config = dict(
    model='CTC audio transcriber',
    dataset='melodies that start on their tonic, played by one synthesised instrument',
    train_examples=26041,
    norm='batchnorm',
    channel_attention='eca',
    kernel_size=5,
    wave_strides=[5, 4, 4, 2],
    adamw_lr_other_params=0.0018,
)
Rows from block 7, named by matrix and row number. Rows with one number belong to one channel. Each number is 200 + 20 x the weight over its row's rms, rounded and kept within 0 to 999. All counts start at 0. After the name is the row's rms in percent of the matrix's.
# convs0: first width-5 conv (model.blocks.7.convs.0.weight, 144x144x5), inputs 29-57, a 5 kernel for each
# convs1: second width-5 conv (model.blocks.7.convs.1.weight, 144x144x5, transposed), outputs 29-57, a 5 kernel for each
convs0.92,093,216,238,216,205,208,181,194,214,218,258,176,194,186,179,201,219,220,196,204,198,179,186,206,203,214,226,221,166,187,251,180,203,193,188,192,217,217,190,213,194,204,193,209,189,208,208,213,192,201,149,193,171,176,196,210,206,214,217,210,235,218,221,195,216,160,222,186,175,207,210,174,203,201,200,182,216,201,198,195,228,227,215,194,235,226,183,209,199,178,220,221,200,184,199,215,258,195,198,204,153,164,187,202,227,163,196,219,252,216,227,207,178,191,207,228,182,194,206,189,161,236,204,191,262,206,182,185,198,190,204,187,225,198,182,193,216,214,248,220,170,186,203,205,186,206
convs0.93,098,217,189,180,179,173,199,191,200,218,221,210,185,166,166,181,227,208,194,181,166,210,203,217,203,196,203,175,201,169,146,165,202,232,220,209,191,186,197,216,215,198,193,190,205,210,157,190,189,194,176,224,209,205,183,182,227,214,203,178,186,184,204,208,177,193,193,196,194,192,180,170,170,198,226,226,214,214,228,211,204,190,208,209,182,209,165,190,197,200,237,220,182,194,209,207,199,235,252,242,252,180,183,170,182,199,195,211,197,210,206,179,193,198,203,192,273,247,208,209,224,192,192,199,196,208,213,220,209,183,136,202,175,168,162,156,187,198,181,169,175,226,219,212,193,209
convs0.94,099,185,182,180,186,199,188,212,226,204,174,200,192,202,201,175,186,218,193,191,185,185,197,196,207,205,231,196,166,226,240,178,184,200,228,232,186,198,197,225,197,193,176,193,198,212,236,202,186,191,186,199,191,195,192,202,205,208,194,201,195,237,209,150,236,214,234,189,198,210,209,189,195,195,225,218,195,194,214,214,193,172,179,194,196,178,212,204,213,215,187,193,210,204,191,175,203,155,210,251,170,188,185,193,209,184,216,200,264,205,193,194,198,204,213,207,168,180,194,174,176,197,231,196,202,198,171,205,216,202,204,186,201,188,212,223,186,211,212,221,184,203,188,207,211,179
convs0.95,098,218,224,200,196,207,244,212,200,225,200,222,239,260,220,217,197,188,231,219,241,185,181,217,218,204,213,192,203,170,203,209,217,196,187,192,206,198,189,176,221,228,191,184,181,178,191,211,197,163,198,193,191,206,196,212,264,211,199,220,224,178,190,193,165,260,194,182,196,198,223,190,200,240,205,219,223,194,192,165,204,185,209,176,199,209,204,178,176,190,199,183,184,204,203,222,204,244,152,170,210,225,237,222,215,236,208,200,151,239,205,210,211,217,185,203,166,218,219,215,194,204,210,235,179,204,214,216,176,175,187,211,209,222,186,222,162,215,237,205,183,191,196,177,200,201
convs0.96,093,214,224,227,212,217,189,214,185,180,191,214,197,187,212,214,216,200,194,195,179,219,215,212,209,192,182,168,189,203,173,188,184,179,191,222,204,209,211,187,187,207,212,237,240,224,179,212,220,213,204,211,211,217,218,207,186,215,219,219,224,162,202,187,183,184,173,183,192,216,207,238,207,204,165,163,228,215,205,194,198,178,185,199,186,214,154,180,220,208,240,195,199,191,180,189,190,169,203,202,198,206,187,210,228,220,211,227,189,203,212,203,196,181,208,199,244,222,201,162,174,172,196,196,234,213,237,206,193,165,144,190,184,209,186,197,192,187,187,179,184,164,172,158,148,144
convs0.97,097,138,160,182,188,197,188,187,183,173,195,235,215,209,210,185,181,188,194,163,158,184,202,202,231,235,185,191,186,207,192,191,179,176,190,192,213,218,234,237,233,136,160,165,192,200,199,210,211,215,213,229,211,211,204,196,188,190,210,224,222,164,166,178,179,178,206,215,229,242,229,212,204,200,190,184,180,190,188,192,197,221,197,193,211,211,110,133,149,184,213,202,201,186,189,181,189,213,216,195,190,198,172,190,186,170,216,222,216,212,224,182,177,169,184,197,176,186,209,215,214,206,215,203,204,200,227,243,253,247,244,178,172,188,207,203,199,211,202,197,206,144,178,190,194,204
convs0.98,099,228,206,189,170,180,240,208,184,180,181,183,169,187,210,212,182,197,199,185,207,182,196,193,170,166,183,185,168,205,225,190,203,203,202,212,196,198,174,179,190,189,197,205,196,200,216,223,229,226,221,185,198,208,197,198,205,208,200,203,174,205,198,190,196,205,176,174,168,173,201,184,190,193,207,212,242,226,198,183,168,208,191,188,196,195,184,174,177,174,149,212,207,208,206,225,202,212,230,216,221,233,233,235,239,237,173,193,193,197,204,195,198,200,198,203,229,210,214,200,188,196,195,207,199,205,187,207,225,236,204,209,206,211,194,218,181,194,201,196,179,236,217,176,172,166
convs0.99,092,196,176,198,185,196,210,207,191,202,221,183,173,191,200,210,243,230,206,207,204,197,209,210,205,196,207,203,179,236,254,169,200,187,206,196,231,215,181,221,189,239,209,187,200,220,223,181,191,204,196,210,205,188,204,199,219,208,190,208,236,216,164,155,227,181,239,189,188,214,224,197,195,207,194,165,220,182,202,209,214,205,170,159,194,175,154,180,214,218,214,183,188,172,182,204,194,165,199,227,145,199,195,194,205,229,173,139,239,183,190,213,229,215,206,183,170,169,184,192,189,200,213,219,236,222,179,195,182,165,204,215,214,186,197,212,191,232,216,170,125,190,179,187,193,191
convs0.100,096,183,191,186,198,187,217,217,213,207,237,188,187,169,197,201,176,202,183,140,145,211,208,199,197,190,184,179,189,215,177,188,196,207,227,234,161,146,179,230,220,184,199,201,208,190,186,191,195,196,180,155,165,191,186,198,181,189,199,205,208,224,216,200,186,156,171,200,180,161,170,216,192,204,219,237,203,202,221,221,223,145,161,209,264,292,208,201,209,216,197,172,182,196,204,194,207,215,220,212,200,213,203,183,186,187,174,176,190,194,181,217,222,230,221,232,215,197,175,173,207,186,199,191,190,181,205,186,198,258,183,215,198,196,233,224,218,218,192,209,209,199,193,199,204,192
convs0.101,105,254,208,187,183,174,165,189,170,185,203,227,222,220,183,168,185,197,193,198,209,195,205,205,203,206,203,208,178,177,208,164,183,186,210,230,176,194,190,201,200,218,212,205,196,192,207,195,198,195,171,196,193,187,196,197,250,218,189,179,163,199,220,206,181,194,202,206,187,171,197,239,225,195,210,208,180,193,186,203,222,210,217,236,241,225,122,160,172,196,215,198,179,198,206,198,206,198,170,174,192,247,231,207,214,222,169,190,199,221,220,207,237,230,195,204,206,189,187,197,221,217,209,193,194,173,219,197,184,177,183,220,185,189,190,206,189,211,204,211,210,164,178,203,191,202
convs0.102,093,238,222,199,191,170,214,206,194,166,163,198,187,185,202,199,209,229,195,161,162,192,205,206,207,200,171,180,191,208,220,211,202,194,201,213,179,173,173,192,209,208,219,209,189,196,149,167,171,198,196,184,207,219,225,255,237,240,225,217,219,196,188,195,206,210,207,181,170,172,194,158,172,178,190,172,213,195,190,209,205,206,185,175,170,165,147,164,172,168,164,213,205,181,175,146,204,195,213,200,174,193,188,180,185,218,154,156,166,171,181,197,195,195,191,197,206,206,189,176,188,196,201,214,198,200,190,204,204,213,240,189,194,213,216,211,180,197,189,189,185,238,215,191,196,172
convs0.103,105,185,192,196,208,219,186,182,185,202,196,224,203,196,199,196,157,184,201,187,169,205,196,206,203,202,183,203,211,206,164,186,195,210,200,193,185,198,207,221,245,216,212,215,200,190,181,201,214,187,179,211,229,241,216,198,219,209,202,202,195,165,197,191,192,198,193,212,207,202,204,174,198,201,209,214,177,162,181,195,188,190,200,206,201,194,217,201,192,188,194,184,180,192,194,199,182,193,209,208,188,178,179,195,218,219,207,191,218,215,192,158,177,197,187,187,170,201,228,218,226,210,208,201,216,211,200,218,235,247,268,185,187,203,199,181,184,224,238,215,161,216,199,200,193,205
convs0.104,099,190,190,200,213,214,191,186,178,186,200,218,215,205,212,211,182,185,204,217,257,203,200,197,176,185,181,244,261,239,199,206,172,190,203,227,187,195,191,168,204,186,176,201,192,185,206,198,177,193,206,189,182,189,175,186,202,190,186,186,189,170,201,207,227,218,198,184,194,191,213,190,184,195,206,207,164,169,187,200,205,179,182,187,237,270,192,172,184,211,209,217,200,182,197,201,201,236,200,183,180,155,186,180,198,212,215,200,206,183,190,173,183,193,209,211,240,235,207,197,212,179,206,182,174,177,189,203,214,200,177,168,200,202,194,212,175,186,195,204,209,210,205,179,194,204
convs0.105,105,204,191,224,202,185,248,257,258,197,168,185,217,248,196,160,211,212,211,196,199,192,210,202,189,208,196,181,209,218,155,182,173,201,228,246,198,201,199,212,220,184,193,194,212,212,258,211,188,171,175,199,206,190,214,216,172,179,192,219,207,183,201,208,204,177,168,185,198,197,200,211,219,220,205,209,183,173,179,195,220,209,205,197,195,234,143,161,173,206,234,215,220,207,195,180,181,180,198,195,192,241,230,215,183,174,192,198,201,186,224,197,214,219,216,198,139,143,177,210,215,192,214,238,216,209,195,217,224,213,187,208,205,203,204,177,219,219,195,210,232,185,223,196,193,228
convs0.106,098,218,201,210,200,223,195,169,171,197,226,193,192,178,209,208,224,151,165,193,207,203,213,211,218,199,201,187,210,212,231,199,193,194,193,194,197,190,200,211,212,188,208,201,161,175,206,158,182,210,229,179,182,186,208,233,211,193,202,219,191,126,184,214,179,181,157,173,222,206,196,242,205,190,203,212,198,202,201,183,232,220,199,206,197,173,186,211,210,190,219,200,214,207,204,207,233,226,173,179,224,175,195,195,175,177,229,185,154,199,190,181,176,198,202,218,192,194,170,187,217,231,203,186,178,176,179,199,213,196,192,223,211,193,199,205,241,246,215,195,222,151,193,190,196,196
convs0.107,102,181,196,190,216,199,197,231,186,167,193,170,209,207,215,204,237,187,213,211,204,217,176,162,175,202,212,195,192,163,170,222,208,224,180,159,192,176,196,197,192,220,197,174,213,205,208,172,205,206,197,161,179,190,200,193,178,212,209,186,202,190,178,183,115,199,214,224,184,166,199,221,202,196,186,207,158,206,219,229,213,181,207,199,175,161,196,202,163,228,244,237,198,212,216,204,179,243,187,139,177,203,194,202,214,195,198,215,113,185,190,161,184,199,199,214,191,205,222,208,218,216,186,175,216,216,191,216,204,188,204,199,180,199,189,177,194,224,242,218,186,200,166,207,194,212
convs0.108,100,245,222,191,200,205,230,236,203,213,207,211,214,189,198,196,195,196,194,168,144,181,202,187,197,193,181,217,196,167,180,218,209,211,197,210,218,190,203,198,189,226,214,200,187,201,192,201,196,211,196,142,171,200,195,205,213,226,201,186,179,189,173,173,173,191,230,221,209,191,204,211,207,213,190,208,238,220,221,234,235,193,192,223,212,186,206,210,207,203,247,212,222,202,191,197,155,142,160,189,172,231,218,189,171,146,166,179,187,214,192,186,190,190,195,201,163,168,189,203,198,184,198,190,191,202,189,174,187,185,136,208,206,207,193,196,142,140,193,244,219,198,222,172,206,195
convs0.109,094,210,189,171,165,178,210,189,159,174,185,190,209,214,220,205,202,183,195,187,186,210,198,192,200,218,195,210,189,173,163,191,188,209,229,215,179,204,203,181,193,211,208,206,207,153,183,170,194,191,194,193,198,190,184,184,185,194,214,214,205,148,235,217,170,173,205,220,194,212,199,182,182,217,200,188,197,223,215,193,190,196,188,195,192,191,185,206,191,184,182,210,204,201,196,211,209,164,144,145,192,177,176,160,202,231,226,192,189,193,221,197,187,182,186,190,216,244,245,228,209,205,205,200,181,176,204,204,168,185,194,236,229,204,193,152,241,242,233,180,151,209,221,212,226,212
convs0.110,111,213,206,193,179,165,198,207,204,185,183,221,219,206,194,184,218,203,208,187,166,196,211,193,194,197,174,200,213,210,197,178,181,193,184,188,222,231,222,200,171,227,211,202,194,180,190,191,187,191,203,207,193,195,193,197,223,210,215,215,189,210,221,193,209,213,172,179,181,206,216,224,214,184,179,169,178,187,195,232,251,218,191,188,204,213,212,205,189,191,194,214,213,178,169,199,215,199,192,185,169,212,198,192,203,211,191,201,198,193,201,212,192,195,202,213,214,222,212,200,212,187,180,202,199,182,201,210,211,226,231,210,218,215,216,205,187,181,202,200,167,257,226,217,203,164
convs0.111,094,186,181,175,199,210,203,211,187,198,183,186,171,183,199,186,217,199,169,185,209,153,175,186,203,201,218,191,197,223,237,170,197,211,224,197,216,185,234,206,199,188,193,188,175,198,205,177,180,211,205,205,198,193,202,214,224,188,186,195,185,223,220,246,212,178,196,191,215,212,215,214,179,220,205,205,208,259,243,221,181,190,203,212,200,218,162,182,215,177,173,206,174,192,181,163,233,181,215,208,198,179,178,203,233,185,208,200,240,201,210,184,207,201,210,233,198,204,242,227,141,177,184,183,207,209,195,206,198,227,205,201,181,198,213,244,247,187,181,184,192,254,229,208,205,192
convs0.112,098,208,199,199,185,199,211,190,197,197,211,203,205,225,234,225,205,201,198,211,217,209,198,195,206,224,222,215,219,203,184,215,212,203,182,186,203,203,189,160,161,183,182,181,202,225,178,172,178,206,220,156,167,186,175,179,189,189,206,201,191,172,167,178,173,163,191,204,206,178,171,234,212,227,193,192,196,218,214,193,193,194,200,220,241,243,204,191,206,188,180,210,213,203,173,193,212,204,192,172,152,193,184,184,223,235,188,194,205,211,211,204,214,214,220,228,178,196,216,224,234,192,214,167,196,198,224,221,197,178,230,205,211,219,192,180,235,229,231,231,193,153,156,171,208,221
convs0.113,100,176,183,202,208,220,215,196,198,206,183,204,200,191,191,198,172,193,192,201,189,184,196,199,198,215,216,212,207,185,204,199,196,203,220,210,220,218,223,219,245,176,176,178,188,191,190,170,177,212,271,206,223,221,214,228,168,181,198,205,208,198,175,181,196,194,184,187,211,217,224,210,190,188,196,213,178,195,209,228,230,196,194,179,204,228,186,180,197,172,196,180,173,200,214,216,205,179,194,209,239,209,220,191,199,237,207,218,208,180,203,183,190,212,218,215,179,192,184,188,206,213,195,195,207,209,195,191,192,201,215,200,217,224,201,244,221,176,154,169,195,197,174,169,206,201
convs0.114,104,232,223,215,198,199,185,191,208,198,202,170,199,214,210,221,174,215,215,204,219,186,183,176,176,184,154,176,187,191,193,230,220,204,171,144,203,198,194,206,205,230,205,197,176,156,226,211,194,190,188,206,190,206,195,193,215,209,201,190,184,182,170,188,201,198,178,190,206,221,214,219,205,198,213,217,170,185,188,206,180,193,200,170,187,187,215,197,208,209,170,187,198,186,194,207,222,205,188,201,194,210,216,198,169,212,188,191,206,221,216,193,193,190,213,231,212,213,221,228,200,178,217,230,188,187,183,171,194,188,155,189,207,191,185,196,186,172,179,194,193,195,184,201,205,203
convs0.115,100,164,175,181,206,223,202,197,194,179,193,194,217,232,219,180,211,200,211,221,184,194,198,204,212,193,181,187,196,187,174,216,235,230,208,167,193,184,197,204,169,164,214,236,211,221,179,169,200,239,225,196,210,226,227,217,194,201,216,222,231,149,181,200,187,192,215,202,211,202,231,222,212,190,196,194,198,196,222,232,218,205,200,221,228,186,215,222,215,194,172,220,213,175,206,217,189,173,199,196,197,215,218,216,203,201,229,190,170,191,188,223,204,187,204,226,221,216,209,191,207,194,200,214,215,192,178,193,195,205,213,175,182,194,196,203,147,204,231,219,190,184,175,200,200,201
convs1.92,101,207,197,199,196,210,212,192,195,214,216,201,192,199,198,184,217,208,207,191,204,194,211,221,237,212,229,220,190,174,199,193,183,182,180,208,196,209,214,222,226,205,167,182,183,169,181,191,176,179,188,190,165,171,189,173,173,178,196,212,243,261,203,193,193,199,206,181,171,159,159,196,181,187,206,212,202,224,194,185,194,194,199,215,166,147,219,213,201,187,201,236,234,204,182,180,234,210,196,208,161,209,170,156,194,237,203,208,206,198,250,187,204,213,226,206,233,201,211,215,205,193,198,206,184,148,202,209,196,186,166,231,243,212,202,166,159,186,191,172,191,228,215,210,215,225
convs1.93,096,193,181,177,188,209,231,228,196,188,192,186,189,165,177,206,226,198,182,189,197,199,204,188,192,185,208,194,181,177,184,187,166,164,176,178,202,211,204,205,204,184,177,186,177,162,204,189,176,181,193,228,204,225,234,244,172,189,203,214,194,193,194,200,198,227,176,206,216,207,194,174,169,160,150,172,197,202,195,189,204,186,195,186,186,191,167,197,196,162,143,162,161,185,206,218,182,196,214,198,188,179,191,226,205,178,191,194,197,214,225,204,199,186,196,233,160,180,194,195,177,222,190,167,180,194,212,206,201,177,172,206,197,177,175,161,231,234,218,202,210,171,191,203,206,183
convs1.94,110,212,196,202,191,166,173,181,202,202,202,169,189,212,208,186,184,194,186,177,195,197,204,207,194,179,187,191,212,187,181,179,210,201,193,244,196,183,195,186,176,162,213,192,205,206,198,194,217,173,192,184,170,198,201,192,172,198,189,179,197,228,232,238,206,204,237,214,210,194,187,180,183,182,201,189,184,219,212,191,177,207,186,198,181,215,226,213,206,214,204,239,198,187,194,212,189,186,211,250,200,220,187,171,174,184,229,194,165,133,193,230,208,210,194,196,217,208,219,239,244,183,210,227,189,173,190,211,205,209,213,208,153,183,232,181,205,194,193,220,224,231,182,196,202,204
convs1.95,083,196,234,193,160,173,244,220,228,241,211,166,173,177,187,174,178,216,186,206,186,224,207,212,258,208,234,228,223,199,196,194,187,192,174,164,188,197,187,176,177,191,207,233,208,214,203,218,211,199,161,202,208,211,178,227,206,207,170,173,179,186,201,208,205,201,172,197,193,183,174,191,216,217,216,207,185,183,252,182,179,189,183,222,204,217,159,214,204,220,255,188,212,204,196,192,227,190,241,206,181,202,193,208,191,195,240,214,134,229,189,170,206,199,183,187,197,197,182,206,244,233,236,188,169,189,183,200,222,210,196,192,219,224,216,142,191,187,156,209,222,206,205,174,169,191
convs1.96,077,173,180,190,177,191,202,203,195,202,221,204,207,193,202,205,174,214,223,214,217,208,198,188,187,177,199,201,222,207,178,186,155,164,188,184,185,188,187,202,195,196,206,220,224,232,225,189,179,188,188,209,200,209,197,171,180,172,163,182,179,191,207,190,190,186,200,210,178,201,206,234,208,213,214,222,179,186,192,201,212,194,218,219,216,194,167,180,187,215,248,173,176,179,178,168,210,204,197,171,172,229,210,204,226,255,210,193,183,199,198,186,185,189,191,204,192,186,182,181,196,219,216,212,212,216,220,200,190,170,141,174,187,212,210,211,179,220,218,211,184,222,209,205,204,184
convs1.97,086,188,203,204,192,182,192,207,219,225,230,171,181,182,205,230,231,194,186,195,183,220,219,237,237,223,217,203,197,197,198,235,247,238,223,205,150,155,167,193,204,160,160,171,193,232,196,202,199,223,232,214,216,209,225,208,176,185,169,177,195,198,203,224,220,209,178,197,201,196,206,220,198,203,213,215,229,231,217,204,198,246,223,209,212,186,172,179,193,194,182,181,178,168,179,184,183,183,186,186,190,209,212,202,205,223,206,204,184,202,222,194,206,198,190,201,194,194,187,203,215,197,191,199,207,204,151,159,168,185,190,230,224,236,230,220,236,225,240,236,210,197,178,153,169,169
convs1.98,088,211,215,221,210,204,180,169,169,185,187,189,196,210,206,212,234,223,190,183,175,262,243,226,227,211,195,208,198,180,178,199,194,196,195,195,183,206,210,209,225,188,195,200,205,221,215,221,227,219,210,182,186,181,173,182,208,214,211,214,206,196,177,171,180,198,210,203,213,215,209,191,180,185,187,183,189,176,172,178,188,150,175,191,197,230,177,173,180,196,194,181,196,191,197,187,222,213,211,225,201,201,199,214,206,196,198,189,188,200,212,237,238,229,216,195,152,165,166,170,179,205,216,221,220,224,195,190,184,188,206,192,186,180,206,242,192,189,202,205,180,210,228,221,200,199
convs1.99,085,203,204,204,192,163,189,186,198,215,229,221,199,214,191,196,180,180,186,207,207,183,200,232,230,219,166,195,205,210,202,200,188,201,184,196,203,205,205,206,232,148,172,195,205,176,233,213,213,208,198,233,199,209,223,200,196,225,221,217,202,235,203,192,190,188,177,175,213,196,172,250,247,230,207,212,208,219,195,235,185,183,164,179,220,203,177,170,160,162,181,216,206,202,214,224,183,212,183,238,186,212,195,196,185,180,208,204,189,152,192,177,169,189,182,205,207,204,203,190,192,237,232,222,186,204,160,193,197,184,211,236,188,162,189,169,200,218,212,203,188,260,221,219,218,207
convs1.100,100,198,224,222,178,135,176,175,187,185,180,198,202,219,209,228,189,186,191,203,202,190,201,211,214,229,217,194,176,197,208,191,197,210,228,227,249,243,245,245,261,211,209,197,213,220,174,188,189,189,174,215,209,206,194,193,173,196,220,225,238,204,189,188,191,191,183,186,186,179,179,185,205,222,235,227,219,229,197,195,210,173,172,176,223,269,190,183,180,163,141,192,202,219,219,247,220,234,235,196,191,178,194,203,208,219,186,180,199,232,233,200,201,201,175,154,196,199,203,188,172,203,195,179,178,202,212,222,226,230,243,177,210,224,205,179,198,191,185,179,181,192,202,212,219,215
convs1.101,107,185,181,182,184,193,204,217,213,209,218,200,208,193,177,164,196,193,207,209,208,191,199,199,192,186,186,170,178,200,218,168,181,188,194,213,187,197,197,185,174,203,200,187,199,210,200,213,211,219,238,189,189,189,200,211,189,182,189,193,193,187,199,184,187,200,179,172,178,188,184,157,166,174,177,182,264,237,199,188,212,185,194,186,186,210,219,227,236,225,194,205,208,199,193,203,211,214,203,191,177,168,187,207,197,180,205,193,192,206,219,205,191,186,188,204,178,212,208,189,173,237,223,203,192,192,208,220,212,195,190,235,194,202,197,151,235,235,218,194,179,196,210,218,205,205
convs1.102,091,206,213,189,186,177,187,199,204,188,165,185,184,197,198,185,221,210,209,217,208,232,225,218,216,205,213,208,198,208,215,225,216,192,162,168,187,201,202,198,229,243,235,221,225,233,151,168,188,196,199,207,199,187,204,210,240,233,227,215,211,198,184,194,187,190,228,230,213,207,198,199,206,215,228,231,201,203,198,205,205,172,178,183,199,213,216,226,230,220,204,213,218,216,225,215,210,213,226,222,215,227,226,225,218,197,171,184,194,198,187,240,234,226,216,208,194,212,210,207,210,210,198,192,192,205,188,207,216,207,230,184,191,207,213,211,196,197,206,202,215,215,218,197,179,182
convs1.103,100,225,227,240,239,231,198,208,217,205,210,187,204,215,216,210,201,199,189,198,208,254,241,236,228,232,217,202,210,226,234,238,231,204,180,163,111,152,177,207,231,220,229,221,234,254,183,212,206,197,207,210,215,200,198,200,206,204,194,189,198,204,198,209,225,220,205,189,181,186,192,196,188,196,190,181,235,239,219,202,197,227,229,209,199,192,201,215,235,226,198,208,194,181,186,193,188,170,182,202,223,162,172,175,220,247,196,189,206,212,208,234,232,208,166,152,209,232,236,215,222,178,199,197,204,211,163,166,183,200,225,216,189,202,193,178,185,203,214,223,232,174,190,197,190,185
convs1.104,108,189,199,215,205,221,203,202,184,212,221,186,200,232,206,215,166,175,173,188,209,184,189,197,203,176,205,173,183,201,208,198,176,208,228,251,179,212,209,186,195,216,206,211,217,224,193,209,206,232,202,171,185,181,204,188,195,224,216,207,232,206,208,195,184,180,210,221,216,212,203,214,223,225,212,204,183,177,195,223,220,210,185,183,198,199,220,231,201,207,225,202,226,217,215,225,207,179,173,189,178,170,197,186,186,199,203,206,216,206,202,215,229,212,201,199,207,208,190,187,168,209,209,188,196,197,187,185,167,203,226,194,164,187,210,198,207,197,180,160,164,217,231,224,210,195
convs1.105,100,203,224,227,226,269,246,239,210,207,222,195,219,207,212,231,206,209,211,193,204,205,192,200,199,182,192,192,216,242,258,178,173,169,151,175,210,183,180,194,208,229,207,208,191,183,241,213,208,224,244,200,187,168,172,199,214,195,190,205,186,183,187,188,183,175,167,203,184,166,178,214,192,210,223,202,179,167,184,191,184,160,181,214,224,210,194,192,183,142,132,180,176,195,227,231,226,208,181,196,222,197,212,199,192,179,189,192,204,201,218,186,178,178,207,210,181,179,179,176,188,177,169,192,198,192,203,216,231,201,181,175,208,216,182,181,228,225,197,214,217,186,189,202,184,188
convs1.106,110,195,195,203,187,209,182,178,163,219,199,198,190,214,208,217,206,180,188,184,195,220,204,192,198,192,186,190,173,181,208,221,207,184,155,177,193,220,199,199,189,209,197,192,197,193,219,212,204,202,179,221,200,185,200,205,165,190,201,224,200,299,210,197,193,175,220,211,211,196,208,204,194,184,160,151,207,198,203,223,224,192,181,204,196,175,183,186,202,196,223,224,221,231,206,190,202,198,205,202,213,241,218,195,223,238,189,230,241,191,154,191,188,190,201,185,212,227,224,201,203,198,205,187,208,196,180,188,181,198,207,213,246,193,183,205,170,203,225,189,200,265,205,195,211,215
convs1.107,099,196,208,219,231,211,259,213,203,232,215,185,195,215,219,205,183,227,209,202,221,216,219,197,200,165,186,197,211,198,182,197,187,225,239,201,228,195,169,197,187,224,220,228,202,216,232,214,194,206,191,175,214,198,181,219,200,196,185,223,209,211,206,199,200,202,184,197,233,219,220,203,210,183,187,173,206,196,228,160,206,227,194,184,187,206,198,201,181,209,233,213,214,192,190,187,177,199,251,211,229,202,230,204,179,176,253,221,104,208,181,198,219,224,215,195,175,175,199,208,226,194,216,229,185,182,196,221,203,221,196,182,175,167,198,166,206,199,195,209,201,154,178,189,217,224
convs1.108,116,191,213,202,181,177,200,205,198,203,196,181,197,195,185,180,232,218,189,177,211,215,183,211,220,219,205,231,213,198,227,155,170,199,222,222,203,209,202,191,163,183,174,181,191,202,187,184,176,210,196,149,189,214,216,217,211,194,220,206,166,163,199,204,206,231,184,183,213,216,214,207,220,210,211,216,199,217,215,186,174,182,222,204,196,187,190,197,178,161,196,182,173,194,216,193,209,217,223,209,188,207,210,199,211,210,183,157,187,221,239,224,189,182,211,205,213,213,208,203,173,180,184,211,217,159,207,194,198,219,214,214,217,230,181,158,226,224,227,218,218,181,206,205,197,200
convs1.109,105,207,192,198,195,178,242,236,218,227,229,187,181,201,200,197,242,219,187,203,227,241,205,203,217,222,192,201,192,153,145,217,205,197,185,180,196,200,204,192,189,191,192,184,192,205,207,221,194,192,202,198,218,219,209,203,182,219,184,181,196,248,169,126,180,225,211,223,207,195,210,192,196,200,205,224,198,175,191,220,223,225,226,207,174,174,183,189,178,189,172,207,187,186,175,155,217,183,183,228,213,206,204,209,216,210,191,235,227,201,165,192,213,219,210,191,192,182,194,197,205,187,181,203,208,164,190,215,224,204,199,191,211,229,212,229,210,197,187,208,211,236,205,191,201,224
convs1.110,107,217,194,183,207,216,171,184,198,208,209,209,228,208,195,212,194,194,206,201,175,240,241,220,221,206,227,211,208,211,215,163,183,197,172,154,241,210,194,212,221,166,162,172,196,222,198,223,218,224,196,252,219,228,245,228,211,226,210,207,206,208,194,193,193,196,177,187,197,195,204,205,203,188,173,182,199,195,193,186,197,197,196,179,170,170,238,230,225,222,207,198,205,189,195,200,172,196,203,215,210,196,196,242,254,245,206,187,183,198,198,224,206,199,199,184,180,187,185,201,209,208,219,211,210,196,198,206,193,178,193,153,200,221,200,197,208,224,230,209,179,221,224,213,215,220
convs1.111,085,209,192,207,213,192,220,219,203,216,211,168,184,193,182,185,183,212,200,198,180,195,196,193,214,233,195,185,206,207,204,236,203,195,183,189,195,197,189,207,214,198,178,177,187,195,211,201,187,207,223,133,160,180,191,192,226,219,206,196,161,202,200,201,200,216,191,210,226,234,209,215,207,202,215,212,208,221,224,200,200,170,189,215,232,236,191,166,164,186,202,206,214,201,210,211,194,225,242,207,175,209,216,184,160,165,184,181,170,222,198,174,204,200,184,191,205,204,183,197,199,215,229,216,206,204,179,195,202,206,216,223,212,192,194,195,177,200,201,181,160,242,221,190,172,161
convs1.112,091,196,201,207,209,209,213,205,179,201,212,187,184,199,210,206,163,182,212,194,164,123,148,190,210,209,219,206,200,196,215,206,204,198,192,177,213,219,218,209,207,209,200,210,197,188,169,180,192,202,194,207,174,176,184,191,204,183,167,183,212,206,196,202,195,169,206,240,218,194,209,238,228,235,229,190,179,184,183,204,223,210,177,182,170,197,199,210,200,226,241,183,192,190,206,207,220,204,210,196,152,187,183,176,188,188,195,225,214,206,244,176,193,208,218,224,192,211,193,180,178,166,176,192,187,168,226,210,205,226,236,190,202,232,204,170,181,179,164,145,155,221,205,188,180,191
convs1.113,097,222,217,222,241,280,235,223,210,199,202,204,181,183,197,221,206,198,164,207,240,247,242,221,200,194,222,212,199,193,171,191,183,186,220,245,178,194,198,186,187,192,186,203,205,212,167,192,187,200,192,201,218,202,216,191,185,190,196,193,190,187,199,182,175,171,197,194,181,177,193,207,205,205,194,182,220,206,191,204,190,218,204,203,200,212,183,218,223,223,196,190,179,197,190,204,197,186,196,215,225,120,176,174,192,223,198,206,177,188,195,249,229,228,213,216,219,214,206,200,210,248,222,182,180,200,187,202,202,200,206,206,161,159,213,224,189,189,212,222,216,195,201,199,201,198
convs1.114,106,201,187,204,234,245,198,211,221,206,178,225,193,191,209,214,182,183,196,226,219,203,197,195,206,220,195,189,185,196,219,199,217,211,188,143,211,220,213,206,196,182,171,188,207,190,204,235,221,193,179,184,209,217,210,229,211,213,198,189,178,196,193,204,196,197,225,194,197,209,216,227,211,193,190,201,188,201,225,210,195,187,195,193,175,179,166,176,191,216,227,241,216,206,200,205,199,190,209,208,179,189,202,209,196,193,195,198,192,193,200,197,209,209,216,208,177,192,186,167,180,242,206,184,189,187,197,201,190,190,186,183,182,197,210,168,229,209,187,194,215,207,201,205,196,186
convs1.115,081,202,204,245,292,309,234,218,194,187,165,221,223,200,200,191,217,210,178,187,204,216,195,180,171,181,197,207,190,197,201,201,216,210,228,216,190,176,191,196,200,190,203,193,206,199,169,176,222,209,228,186,192,185,159,187,196,174,183,193,188,186,179,197,208,203,175,189,207,200,164,189,176,163,175,158,213,208,199,201,200,192,195,224,226,253,196,188,190,192,169,197,185,206,193,213,207,204,206,203,222,175,189,198,207,200,187,195,203,187,174,217,195,191,184,187,183,179,194,189,184,206,181,196,175,168,205,206,197,205,200,186,199,212,207,203,201,189,172,200,219,204,198,207,199,193